{
  "model": "masked spectrogram model",
  "mask_ratio": 0.75,
  "loss": "l1",
  "fused_qkv": false,
  "bias": "none",
  "moe": "top_k",
  "moe_every": 2,
  "experts_per_token": 2,
  "positions": "conv",
  "orthogonalizer": "newton_schulz_5",
  "lr_schedule": "wsd"
}
Rows from block 5 of a small masked spectrogram model, named by matrix and row number. Rows with one number within an expert belong to one neuron, the router's apart. Each number is 200 + 30 x the weight over its row's rms, rounded and kept within 0 to 999. All counts start at 0.
Before each expert's rows are labels from the 100 clips, of 14976, where the router gives the expert most weight on average: "responds to" is what is common among them. Only what is clearly more common there than usual is listed. The data: short pieces for a synthesised band: melody, chords, bass and drums.
# router: router (model.blocks.5.mlp.router.weight, 32x192, trained with AdamW), inputs 96-143
# up: expert up (model.blocks.5.mlp.up, 32x192x192), inputs 96-143
# down: expert down (model.blocks.5.mlp.down, 32x192x192, transposed), outputs 96-143

# expert 25
responds to: clipping; text has "clipped"; bowed string-like
router.25,267,249,178,199,145,152,177,234,190,204,188,193,191,206,187,241,192,170,236,148,201,200,209,191,130,158,176,186,209,214,194,198,261,180,225,195,182,211,156,158,261,160,237,171,163,165,178,160
up.0,193,222,184,180,240,219,178,224,183,257,211,197,200,207,219,158,149,243,222,257,211,173,173,237,170,220,259,191,186,185,209,225,180,221,220,204,177,188,156,180,257,167,211,203,190,185,197,203
down.0,247,182,148,197,182,210,223,190,138,185,237,183,237,254,198,165,220,158,195,224,179,189,179,249,193,232,256,228,210,259,213,255,221,194,211,192,182,169,193,187,238,238,167,167,231,215,207,129
up.1,217,132,238,176,204,241,221,182,205,197,200,174,155,236,195,205,150,179,171,234,193,244,180,127,207,228,223,225,212,194,171,171,208,205,223,207,178,247,195,196,181,188,188,154,193,173,214,197
down.1,195,215,199,231,177,165,186,205,172,185,206,169,204,214,204,235,143,241,235,156,241,224,215,172,170,167,207,175,154,200,161,226,195,181,151,210,228,153,188,223,182,229,164,238,212,180,207,217
up.2,180,188,200,218,177,223,168,213,188,242,226,233,192,253,157,173,197,237,188,184,215,152,191,178,124,211,171,215,199,224,205,222,196,237,205,188,223,189,219,194,189,228,180,237,225,200,168,236
down.2,199,208,229,213,235,212,255,210,197,213,174,189,172,164,162,189,224,179,232,210,199,130,202,236,237,223,227,184,227,255,171,259,240,212,242,142,187,209,169,167,231,190,173,224,219,210,234,176
up.3,245,154,232,205,200,235,272,169,184,216,228,202,195,200,200,189,184,184,213,176,158,178,225,189,195,227,211,193,252,184,234,215,191,193,236,223,222,206,165,207,207,241,216,156,149,163,184,217
down.3,219,191,218,181,232,186,213,218,207,217,168,213,182,199,239,146,218,202,228,195,134,217,214,194,273,184,227,235,169,173,207,212,232,183,206,171,213,255,184,167,252,221,231,198,167,182,278,196
up.4,236,168,209,184,178,193,245,207,181,198,207,212,172,199,171,151,177,124,243,217,148,234,214,272,240,208,207,201,171,211,198,175,168,248,222,202,202,223,164,201,181,222,220,221,242,171,242,196
down.4,223,153,223,183,237,146,161,199,198,236,149,200,183,229,233,187,183,161,159,194,265,198,211,224,201,203,174,201,224,161,148,214,221,189,231,168,226,122,179,190,187,201,188,197,204,155,158,192
up.5,230,146,204,209,183,158,171,222,185,232,226,166,207,151,209,184,177,188,171,214,212,255,181,210,174,226,227,234,209,239,226,195,255,182,234,224,234,204,249,160,203,242,240,142,220,213,186,185
down.5,237,223,157,208,191,234,212,211,137,226,202,217,277,201,210,140,212,230,184,203,201,188,235,152,225,183,200,242,172,276,224,180,220,240,206,210,181,213,196,198,203,175,160,199,139,156,197,167
up.6,195,223,225,192,172,179,125,147,201,220,247,239,217,145,183,201,222,218,185,203,235,221,231,201,220,234,214,184,181,160,220,195,213,202,207,164,197,245,190,196,178,199,159,198,179,224,213,192
down.6,149,254,225,209,179,241,257,200,205,199,234,180,219,176,266,183,275,134,276,208,217,161,245,182,144,185,193,193,221,197,200,210,200,196,240,259,136,199,137,190,178,226,212,230,159,238,217,226
up.7,202,140,230,197,232,245,181,198,160,272,237,189,192,210,216,203,230,260,204,175,183,190,203,187,202,191,225,215,185,217,216,195,206,163,223,186,209,267,227,231,165,242,212,217,194,231,202,215
down.7,277,211,193,183,161,238,195,155,203,160,219,155,214,196,220,160,187,261,211,191,143,196,184,204,159,203,220,168,243,222,213,187,175,169,156,197,245,248,188,268,131,137,189,188,210,177,222,181
up.8,179,213,135,214,193,187,199,198,193,202,185,193,168,189,204,183,230,217,192,167,246,181,195,208,193,235,181,143,224,175,204,208,250,146,187,239,193,222,163,187,164,191,180,223,183,253,226,188
down.8,240,137,197,190,182,163,243,175,183,221,202,189,223,160,203,190,284,233,185,220,221,147,167,156,237,203,207,232,138,237,203,192,202,201,233,176,237,187,222,208,251,172,182,286,126,227,159,151
up.9,144,213,225,197,165,222,139,237,228,188,247,162,260,204,189,190,230,205,235,217,172,171,174,148,225,261,201,242,197,240,222,220,233,246,200,166,222,208,234,215,194,210,191,182,224,195,187,204
down.9,163,216,203,200,177,204,243,182,247,210,271,235,216,257,207,267,188,214,201,223,199,198,198,199,191,188,209,242,188,180,177,174,222,174,247,259,205,200,170,231,172,250,213,199,174,164,144,221
up.10,206,207,250,244,191,202,213,202,148,194,201,230,170,185,180,242,204,185,179,170,248,193,152,162,169,215,200,201,205,198,171,188,200,203,173,274,161,241,233,180,207,176,165,155,162,159,209,191
down.10,198,204,207,189,222,183,210,199,241,196,234,262,198,199,178,191,228,157,241,265,202,226,148,206,248,226,219,203,206,229,177,249,212,187,197,190,235,192,184,173,194,160,184,245,243,211,236,171
up.11,263,232,227,191,209,230,161,186,207,213,169,206,205,173,161,250,233,218,219,224,248,196,177,221,199,192,250,192,179,205,191,198,185,184,232,180,189,229,196,246,205,223,212,205,273,216,145,197
down.11,195,217,150,143,174,268,187,176,185,210,181,151,197,216,189,195,221,197,200,245,214,209,162,258,208,241,192,216,189,172,178,188,223,252,194,168,266,213,185,156,169,228,177,173,205,135,225,175
up.12,176,217,227,181,192,220,204,170,201,207,158,246,180,177,203,175,177,140,218,210,147,236,245,235,139,235,199,245,202,206,192,239,185,188,283,180,226,196,200,213,202,234,246,171,227,205,164,209
down.12,222,169,224,197,205,221,138,181,236,207,240,192,186,213,221,254,240,209,152,156,163,247,242,208,269,168,214,202,163,264,212,167,259,203,256,227,251,197,174,210,148,223,160,198,175,179,196,231
up.13,209,202,207,230,184,181,193,182,179,241,171,185,213,190,203,175,210,208,245,236,245,241,199,225,206,213,240,209,232,135,189,139,194,157,217,180,179,150,155,209,237,165,212,223,210,169,170,194
down.13,161,214,251,266,206,224,234,163,177,150,213,186,143,155,175,225,228,178,192,135,211,197,170,203,208,225,175,201,158,159,191,221,205,175,215,176,186,175,238,180,209,231,202,200,194,268,206,202
up.14,161,211,191,197,227,191,196,206,220,204,193,195,207,169,156,245,206,242,202,194,164,204,210,214,171,229,199,146,215,214,181,199,231,185,152,188,170,145,207,190,228,230,244,103,205,225,234,184
down.14,229,155,187,166,194,158,214,235,200,221,161,202,177,177,204,199,171,169,231,200,208,194,210,188,202,154,199,183,208,171,258,212,177,198,270,209,174,177,210,229,211,204,172,147,193,160,203,197
up.15,202,199,253,184,231,212,159,153,207,193,176,204,209,129,137,189,204,235,175,221,224,243,145,178,238,247,199,236,235,202,176,188,210,201,220,217,230,196,160,203,180,188,174,242,196,206,194,156
down.15,183,190,220,202,193,218,147,176,189,168,214,189,165,169,214,188,212,197,223,185,196,171,205,145,206,201,228,214,179,197,191,235,184,231,172,192,194,235,208,171,213,179,233,225,193,219,180,188

# expert 20
responds to: quiet level; ride cymbal
router.20,179,188,228,185,204,251,165,182,203,173,189,219,258,198,209,166,236,226,156,177,197,239,185,211,190,213,232,246,219,177,230,172,203,189,193,226,173,253,162,229,237,188,182,173,195,199,181,157
up.0,167,174,206,192,206,135,187,183,200,191,180,176,230,193,170,150,187,242,211,201,214,214,195,215,218,215,199,159,213,241,180,201,212,188,151,208,234,196,220,208,253,193,187,156,196,223,210,205
down.0,129,199,231,158,227,157,204,205,220,223,211,206,179,222,195,161,218,219,201,205,174,235,207,206,229,196,193,161,178,206,214,238,227,213,183,228,198,153,207,209,251,217,221,196,194,185,220,163
up.1,201,214,177,226,221,107,157,247,230,192,239,205,226,181,261,233,203,179,193,242,146,192,195,142,215,185,191,224,173,212,173,141,219,204,186,195,178,175,215,191,181,210,188,184,204,228,133,210
down.1,258,232,197,241,208,185,237,157,232,196,271,227,202,192,188,183,170,172,153,200,178,222,206,186,161,227,243,241,228,192,132,231,181,192,186,201,165,212,164,179,233,152,199,177,194,175,213,246
up.2,159,269,216,219,213,196,217,260,204,211,223,226,278,182,212,197,200,207,189,254,238,169,243,203,236,219,212,173,180,234,216,181,230,233,190,213,218,252,202,200,184,213,161,202,213,181,163,176
down.2,227,197,198,177,215,200,197,176,188,229,197,191,198,224,198,235,170,176,191,234,177,145,267,164,263,239,221,159,259,195,163,126,176,194,134,251,132,214,210,221,199,215,247,201,267,243,268,174
up.3,184,180,223,209,186,196,220,171,231,170,226,218,191,180,216,163,177,187,196,159,221,210,244,157,207,212,204,213,154,190,164,182,205,197,163,253,203,162,171,234,204,244,214,249,145,206,210,196
down.3,189,183,211,157,186,179,203,141,193,183,224,175,202,193,178,203,196,164,218,190,171,198,161,237,196,175,223,228,229,152,192,193,182,203,218,241,186,201,219,221,229,287,224,222,200,211,172,223
up.4,210,217,238,165,206,215,210,183,256,194,165,221,195,214,202,273,240,183,161,203,177,219,220,256,176,229,258,156,223,187,174,198,201,197,221,158,283,208,170,204,205,176,168,231,179,201,207,169
down.4,211,214,178,220,169,207,206,202,244,195,186,218,232,183,228,212,193,247,177,231,228,248,167,189,195,219,206,155,234,232,198,137,234,203,238,210,203,216,161,215,176,179,184,231,205,197,192,244
up.5,226,182,240,211,166,167,218,248,267,172,221,173,264,192,130,214,170,226,150,189,177,180,204,225,194,217,189,213,209,225,185,249,190,216,183,225,169,208,153,182,176,227,205,243,203,199,166,170
down.5,268,175,202,242,200,195,168,216,230,237,182,223,208,243,169,209,230,249,211,152,167,128,188,150,164,167,157,196,222,195,238,214,236,234,242,202,215,166,209,179,268,215,167,175,180,205,237,199
up.6,189,249,191,271,183,233,165,183,177,182,167,185,221,202,190,201,123,151,182,171,180,227,215,178,187,210,238,259,194,230,187,209,201,236,152,222,234,223,264,205,189,219,180,184,225,208,226,134
down.6,232,192,226,183,206,241,217,187,202,209,193,225,174,206,167,174,259,170,174,221,178,236,206,196,213,157,218,205,268,223,205,189,240,237,215,157,246,189,193,198,200,172,183,235,150,201,194,208
up.7,189,219,123,200,198,208,210,216,198,218,241,126,210,213,179,168,192,175,193,271,169,192,216,222,171,229,269,211,133,156,211,192,200,190,227,256,220,205,193,222,223,232,191,125,202,200,246,180
down.7,171,148,212,223,229,174,221,242,185,209,203,194,228,245,159,193,131,222,180,201,213,197,199,196,175,203,198,217,180,235,170,209,188,173,190,182,205,163,184,212,207,236,162,167,300,212,200,219
up.8,92,187,228,208,213,222,205,198,143,160,224,141,208,231,184,210,205,185,186,235,237,145,115,160,187,144,202,191,167,199,211,164,205,182,222,194,206,227,151,214,163,210,119,264,226,173,180,175
down.8,183,199,190,182,210,228,180,219,137,170,260,201,223,177,157,199,152,205,186,180,222,187,208,252,207,204,208,222,236,182,237,226,173,213,186,196,243,196,183,151,182,238,174,218,236,187,159,196
up.9,207,195,238,226,170,207,185,193,200,217,181,202,211,168,219,221,159,230,190,206,212,210,172,202,210,211,225,217,193,206,157,236,198,194,201,218,221,180,200,193,227,209,250,172,155,200,255,210
down.9,205,172,228,162,181,178,217,256,212,221,223,185,245,195,202,181,163,168,191,226,167,248,277,153,271,191,199,213,196,239,200,170,201,222,136,204,210,219,191,236,238,263,229,223,125,196,233,194
up.10,209,133,195,177,206,177,201,242,218,208,232,201,197,228,199,240,192,216,186,229,164,233,228,219,199,167,148,189,147,251,263,191,203,187,186,218,262,237,116,188,193,162,207,194,153,207,205,188
down.10,275,130,256,196,223,180,218,174,160,197,212,223,186,218,178,188,189,201,193,196,220,244,152,179,160,192,213,210,203,185,206,223,177,239,211,250,160,241,263,165,201,169,195,220,210,229,187,195
up.11,149,207,204,168,207,201,254,242,218,182,221,234,228,189,140,210,173,214,161,253,213,195,205,165,215,199,194,232,188,219,245,220,231,142,174,193,196,248,222,208,168,206,203,196,208,207,171,254
down.11,176,202,183,203,144,195,129,134,193,184,229,176,224,245,205,169,158,192,162,156,202,239,258,185,187,229,213,201,260,233,159,213,199,212,216,146,203,221,174,221,257,204,262,168,200,161,237,154
up.12,247,183,183,243,221,175,156,170,210,201,196,194,164,168,169,174,203,204,191,167,204,225,189,186,185,198,144,228,185,233,211,266,181,170,206,132,192,188,195,218,220,114,151,176,143,162,155,247
down.12,195,206,183,239,163,183,148,172,173,201,207,162,201,187,165,223,196,194,241,163,252,187,206,214,200,195,163,195,180,195,195,216,147,226,145,187,161,168,188,216,168,241,181,177,204,231,186,227
up.13,214,169,213,241,238,194,216,186,225,263,239,146,236,216,205,167,197,191,169,171,239,239,194,175,202,136,213,213,164,194,176,170,172,242,199,187,208,168,226,239,199,192,179,199,194,212,221,193
down.13,205,266,203,199,214,199,172,206,221,166,200,179,175,236,191,180,244,157,191,254,196,243,160,199,195,168,214,211,258,166,190,234,195,190,187,189,218,184,223,187,196,149,282,170,179,184,213,210
up.14,260,163,226,207,169,175,192,194,145,172,273,205,248,230,208,209,200,220,130,219,269,169,209,231,227,165,221,151,192,170,233,202,173,174,214,191,207,199,221,202,215,237,213,181,209,229,200,270
down.14,222,162,204,183,197,180,179,231,184,212,164,197,142,110,196,179,216,200,224,168,188,196,237,202,173,167,183,180,209,184,237,190,133,192,169,235,201,210,197,243,210,200,204,195,212,143,220,156
up.15,190,151,218,191,146,141,199,165,144,226,178,189,207,221,189,219,210,173,129,185,181,164,180,193,227,182,210,187,192,201,212,212,220,203,248,103,213,164,222,188,181,236,229,210,180,218,136,183
down.15,200,160,187,253,184,171,220,176,200,214,188,271,194,220,199,226,175,212,189,207,198,251,181,171,200,204,263,215,236,189,175,207,224,205,232,152,179,195,199,188,148,187,197,169,185,253,230,210

# expert 14
responds to: quiet level
router.14,156,217,222,233,174,217,229,243,215,193,160,168,164,207,175,274,249,189,227,185,284,200,181,235,163,178,202,210,182,199,189,181,234,225,167,263,196,213,193,184,253,227,238,190,253,183,153,206
up.0,164,187,182,173,218,194,199,249,217,175,195,214,190,203,185,194,192,195,263,276,194,179,184,157,189,214,211,187,161,251,170,177,211,200,174,165,230,208,228,150,256,202,264,231,175,219,235,204
down.0,176,192,196,223,179,225,234,153,138,222,204,147,176,140,248,209,195,205,144,249,246,186,178,171,167,196,225,173,195,192,209,247,172,188,166,265,227,191,212,195,204,214,163,213,175,164,210,213
up.1,206,222,256,157,199,184,223,242,177,224,186,204,144,218,241,232,190,182,181,230,234,171,186,165,233,147,231,221,204,189,149,204,204,255,147,231,252,245,214,193,190,229,225,180,201,215,192,221
down.1,176,223,189,229,193,214,196,187,170,149,271,194,237,170,222,208,235,167,199,229,219,225,234,190,208,168,192,168,250,246,179,190,200,200,188,224,240,199,200,237,230,260,217,214,192,187,246,161
up.2,199,203,197,184,239,208,212,227,192,200,159,204,138,185,194,190,200,176,203,199,167,200,201,218,200,159,229,242,200,207,173,242,209,194,233,157,255,200,182,196,246,182,180,167,134,206,175,166
down.2,134,188,250,206,214,241,211,195,198,166,137,204,162,233,249,209,193,205,210,204,159,222,227,183,225,147,174,194,252,221,188,196,257,232,262,209,202,233,185,204,176,182,179,186,223,255,199,182
up.3,216,153,208,194,217,206,270,205,138,158,197,154,196,209,191,241,194,221,180,186,185,224,192,208,199,216,218,160,212,132,202,154,193,200,204,204,216,168,173,189,214,211,205,229,194,212,224,148
down.3,215,233,179,217,183,181,178,222,218,218,213,217,143,140,237,204,174,185,232,185,207,178,222,235,197,187,209,190,191,146,200,221,156,192,202,237,151,183,166,220,224,170,229,169,152,217,219,211
up.4,150,234,186,209,164,205,239,178,196,221,217,229,216,204,207,179,135,175,235,198,194,184,195,163,187,198,179,199,192,255,194,247,134,189,188,184,242,227,174,212,165,223,178,222,186,218,200,270
down.4,204,207,206,241,215,214,232,180,225,152,226,168,244,168,222,158,188,165,211,192,229,162,189,216,213,191,243,175,200,184,206,225,172,177,183,176,219,258,251,187,182,206,168,192,190,211,246,223
up.5,251,211,186,238,233,224,257,215,245,227,251,185,194,180,200,170,119,208,169,175,179,209,168,199,159,200,225,217,199,208,221,175,225,192,189,161,187,216,144,225,193,181,204,236,183,172,220,215
down.5,235,178,200,175,209,196,156,184,232,178,163,207,189,175,252,198,179,202,223,188,173,206,159,162,195,201,168,235,248,175,265,204,140,277,214,163,229,227,216,163,185,221,191,215,209,222,211,221
up.6,161,214,165,192,184,256,194,169,203,224,137,269,163,151,163,219,166,156,239,213,246,249,202,191,184,181,238,208,197,229,210,182,199,164,238,206,185,178,156,221,235,183,209,206,225,192,201,196
down.6,215,227,199,234,187,142,162,154,194,176,217,189,181,214,187,215,216,210,216,188,196,217,233,202,163,188,226,202,211,203,150,207,191,192,261,157,204,212,191,201,240,226,256,175,245,215,171,151
up.7,211,223,201,229,220,189,174,177,216,207,217,193,163,196,213,210,258,172,165,224,164,106,224,239,166,191,253,198,175,200,207,221,203,202,169,168,241,177,173,199,206,248,238,163,253,227,183,220
down.7,258,136,209,145,200,198,188,196,215,203,189,217,158,177,211,175,173,198,208,212,247,176,206,237,221,186,234,239,197,174,249,229,189,189,183,237,191,154,199,211,225,216,174,221,177,234,202,235
up.8,155,121,190,133,180,229,201,175,214,161,209,201,184,227,200,150,144,201,158,175,210,230,226,183,194,191,222,151,219,198,204,189,199,258,211,207,202,248,259,205,228,149,177,165,178,200,208,147
down.8,216,265,225,204,265,188,208,172,205,198,196,231,196,212,250,215,184,188,226,193,249,289,205,193,159,174,206,143,231,153,148,175,159,204,206,180,196,215,208,184,208,204,251,188,213,193,223,236
up.9,235,169,176,171,162,210,210,242,206,183,219,226,185,199,147,220,210,207,173,204,198,155,244,167,276,222,188,222,200,178,185,224,191,201,173,207,183,186,241,220,195,155,235,166,132,228,135,182
down.9,221,194,190,204,198,167,174,199,194,203,170,196,201,190,177,186,132,188,127,218,203,190,217,155,165,230,199,202,169,214,217,164,180,170,226,157,196,161,218,165,185,117,164,214,235,166,176,238
up.10,149,174,161,225,158,182,204,255,146,285,176,177,181,175,199,198,256,154,186,223,210,159,194,182,190,162,234,146,259,228,214,187,219,208,211,235,185,180,183,223,171,175,199,202,187,184,178,173
down.10,233,165,174,229,173,206,208,144,175,254,194,210,241,196,186,210,249,179,258,203,208,210,208,236,227,229,143,203,176,197,215,179,230,167,154,204,231,206,217,186,174,199,229,174,187,221,162,199
up.11,179,145,190,214,216,178,176,219,231,182,185,173,139,202,201,196,155,198,238,207,212,202,186,194,172,183,182,179,206,245,236,161,245,148,211,211,193,226,217,164,177,261,191,140,175,188,187,147
down.11,204,145,253,227,212,185,202,177,158,250,202,200,201,177,194,191,168,203,204,179,190,232,152,175,155,190,183,179,182,166,185,155,231,218,217,231,168,182,159,169,167,225,211,214,202,197,137,150
up.12,161,222,162,189,191,158,253,190,181,138,251,176,197,191,254,180,216,177,267,218,183,179,162,178,209,252,190,218,239,230,226,183,238,236,192,195,181,194,246,182,197,225,213,206,180,190,198,209
down.12,231,191,219,249,249,241,191,211,219,171,197,167,253,226,154,222,163,167,170,189,213,138,244,212,230,182,200,162,190,193,203,210,162,198,167,251,284,157,207,220,190,233,199,209,136,215,211,190
up.13,214,234,184,220,190,217,184,194,218,170,203,180,201,211,186,168,206,208,237,153,175,181,247,167,206,207,190,196,163,208,254,217,198,217,168,227,165,252,195,197,219,189,226,192,190,136,219,129
down.13,181,239,213,166,176,194,153,205,210,193,215,261,221,217,223,197,234,214,152,207,239,210,183,195,242,186,217,220,208,213,224,224,223,183,167,197,262,183,171,181,165,192,190,272,191,207,171,179
up.14,227,235,208,216,215,200,193,146,203,201,189,222,191,172,231,175,202,161,184,199,204,103,226,229,154,176,194,188,190,152,199,100,194,226,174,208,184,231,234,202,230,148,175,207,214,180,212,232
down.14,183,197,206,185,156,198,214,195,177,244,204,162,222,195,180,191,193,228,204,224,181,166,150,191,196,233,202,244,188,159,145,190,189,137,206,163,230,231,219,181,141,224,201,174,187,232,193,219
up.15,185,221,227,251,217,239,154,236,163,254,220,140,182,177,185,217,182,186,249,220,243,199,241,199,241,168,251,247,206,235,244,228,174,187,247,189,139,207,208,172,209,214,188,173,202,182,183,155
down.15,170,175,157,206,182,249,222,287,222,246,207,224,122,181,207,243,155,161,182,199,228,207,208,199,196,223,203,193,187,158,193,211,216,198,168,149,202,210,205,167,226,189,251,190,200,274,223,168

# expert 12
responds to: quiet level
router.12,227,205,193,229,186,206,244,201,187,202,217,205,188,188,220,184,202,179,188,155,157,175,224,209,171,160,165,290,229,177,207,138,239,216,214,292,130,191,192,208,231,168,265,187,210,176,242,242
up.0,169,285,217,202,160,213,214,221,200,203,206,233,151,197,146,144,218,207,214,205,204,166,221,194,210,211,173,232,201,155,180,214,224,220,238,176,187,224,203,168,167,219,197,167,173,163,203,269
down.0,133,205,176,213,178,166,176,180,216,189,202,163,203,187,160,181,225,227,175,169,205,162,178,199,178,282,175,189,186,157,230,201,179,220,216,146,203,242,196,194,211,145,207,211,168,214,170,227
up.1,230,173,147,147,220,225,195,188,196,168,185,179,230,174,204,191,149,171,216,214,208,163,230,184,258,170,183,189,231,177,212,162,211,154,121,186,227,202,201,179,223,208,227,207,199,250,192,181
down.1,146,203,179,198,174,227,246,175,157,166,261,197,170,195,144,232,229,183,199,210,198,193,129,225,143,184,262,190,194,179,202,183,180,243,215,198,164,182,186,183,220,160,249,186,245,168,209,243
up.2,122,226,219,237,152,232,261,188,166,209,207,207,189,201,183,168,209,221,181,190,250,200,229,215,196,145,153,180,180,236,252,205,212,169,206,204,209,189,191,207,231,198,234,217,176,176,195,193
down.2,201,213,152,194,172,172,214,223,209,176,216,231,262,224,207,235,198,194,189,183,215,237,166,172,214,204,191,199,219,198,190,193,228,212,175,193,202,225,246,222,191,195,217,160,165,193,217,202
up.3,223,177,213,223,183,163,222,243,232,230,232,146,217,229,168,170,191,149,222,196,200,185,205,226,203,133,189,186,210,224,209,172,167,207,184,164,213,199,150,211,245,209,229,191,185,198,166,221
down.3,165,188,193,214,199,200,130,248,196,207,153,167,218,157,192,239,173,156,186,181,180,252,128,179,189,157,181,237,193,218,166,220,201,228,221,264,171,211,190,191,214,226,190,185,200,205,183,175
up.4,216,164,193,219,239,143,196,169,172,202,155,220,228,224,181,220,178,210,196,204,194,231,196,227,187,144,220,193,240,269,190,227,193,208,209,242,201,231,154,193,235,180,221,138,209,182,223,173
down.4,179,160,212,173,207,189,208,207,147,165,216,220,172,201,232,177,223,189,224,240,226,168,213,215,229,201,246,192,205,141,173,204,210,181,192,227,163,195,256,188,158,209,254,162,237,191,216,158
up.5,194,274,208,225,214,218,200,215,231,210,177,212,224,216,188,181,174,229,183,182,198,191,208,240,205,146,217,189,213,197,215,205,179,204,250,185,196,191,240,230,212,213,158,246,254,173,222,229
down.5,214,193,152,166,214,222,201,187,206,183,271,193,207,185,228,205,210,148,189,197,232,145,148,184,218,202,158,239,258,139,198,199,260,170,171,199,195,170,184,215,177,222,219,221,201,195,230,218
up.6,216,241,210,235,218,178,203,235,222,245,175,168,253,176,209,255,168,243,212,173,166,188,249,182,203,174,199,192,175,190,182,179,193,150,234,172,236,193,209,179,226,264,182,172,200,220,226,180
down.6,240,212,216,173,193,216,205,203,244,224,190,236,203,261,203,258,245,235,217,195,225,151,184,195,209,179,251,266,225,211,189,168,218,229,128,172,239,199,209,233,119,211,243,219,195,203,211,185
up.7,215,230,189,183,152,197,213,218,163,203,219,218,192,192,262,168,143,222,156,227,240,187,250,181,208,185,236,226,227,215,184,181,256,255,186,232,173,228,186,151,190,224,204,158,230,158,209,204
down.7,164,136,167,205,223,164,185,249,182,213,185,174,205,198,165,175,167,229,249,193,219,220,212,212,185,269,185,233,240,189,163,246,188,248,212,232,190,229,179,180,204,178,206,137,203,224,188,184
up.8,134,127,220,222,163,205,222,181,125,224,156,185,180,178,114,176,139,238,206,165,177,219,196,193,227,230,196,185,221,171,174,186,194,179,260,210,206,225,171,211,187,187,257,237,210,225,210,188
down.8,220,193,216,171,198,253,185,197,188,207,179,161,280,155,154,214,222,258,212,207,224,212,152,209,195,202,221,169,243,214,202,145,197,238,218,181,234,187,164,236,228,162,222,159,182,180,182,232
up.9,180,234,184,180,189,174,178,230,198,219,163,199,223,156,200,223,215,228,193,181,198,203,203,222,169,163,160,180,225,214,241,180,171,236,165,253,226,220,197,193,213,168,180,203,225,164,189,213
down.9,193,225,231,186,241,185,144,249,237,233,211,201,224,237,195,174,228,233,208,192,210,225,181,184,213,174,208,189,205,201,201,249,195,226,194,189,186,174,171,183,230,194,232,245,192,207,192,211
up.10,191,197,186,207,231,233,198,219,208,188,197,222,191,207,169,204,189,209,198,195,177,192,214,172,225,236,239,214,226,174,204,208,210,156,155,210,200,218,204,223,225,177,183,250,226,217,205,179
down.10,129,166,192,242,174,147,188,231,211,206,191,143,208,235,196,224,199,223,180,203,218,233,216,262,195,186,172,239,210,166,162,179,195,203,182,179,171,204,204,240,199,252,190,199,229,180,186,203
up.11,251,203,233,161,193,230,199,222,197,192,217,195,179,230,203,203,212,194,182,168,245,211,235,162,203,195,231,244,195,207,190,239,199,211,268,181,169,230,195,175,180,204,162,170,245,244,146,160
down.11,209,238,181,186,235,210,148,210,274,138,177,209,209,121,248,234,211,180,225,158,221,196,159,196,197,192,225,206,200,239,216,221,200,233,174,191,197,194,235,192,209,185,201,224,204,213,208,153
up.12,203,188,169,212,181,124,233,212,182,173,242,215,229,204,212,182,170,214,114,199,175,146,165,232,225,230,171,242,179,225,209,179,194,144,200,237,237,187,210,225,191,188,228,243,216,237,195,212
down.12,187,168,227,260,194,208,225,229,241,152,151,181,190,146,210,209,238,228,224,212,216,202,186,214,224,145,179,154,217,180,167,154,198,177,216,174,248,215,177,210,210,200,252,167,237,216,209,219
up.13,247,238,200,235,228,237,203,189,129,191,249,234,214,201,212,180,217,175,137,202,130,167,192,204,198,167,227,192,195,195,223,228,141,219,205,224,206,168,220,198,263,233,253,204,195,173,177,210
down.13,197,149,210,146,162,165,175,169,221,203,166,190,278,187,195,155,140,177,188,231,199,199,222,182,209,191,247,196,267,185,219,183,202,159,207,191,233,190,168,211,186,187,219,212,200,195,247,208
up.14,174,195,240,195,171,260,245,238,218,234,210,202,198,154,225,180,153,229,229,122,212,191,173,207,206,203,213,241,180,212,183,209,216,201,214,194,182,174,213,216,250,170,140,170,196,248,219,174
down.14,234,195,156,181,216,219,196,208,253,203,241,222,209,179,165,228,199,182,205,186,202,216,246,227,111,201,199,182,173,203,200,187,211,188,187,231,185,211,177,205,223,195,201,213,187,197,220,141
up.15,172,181,185,214,192,222,189,180,163,208,144,165,216,168,226,149,197,142,144,201,229,201,222,173,134,229,214,214,215,183,243,208,156,221,176,214,196,189,199,243,205,182,168,226,219,255,223,276
down.15,171,159,163,193,159,231,277,211,160,211,211,153,165,171,182,152,204,218,221,243,198,197,153,240,212,215,174,213,212,187,248,167,224,236,204,236,191,184,206,198,205,193,232,194,202,213,188,190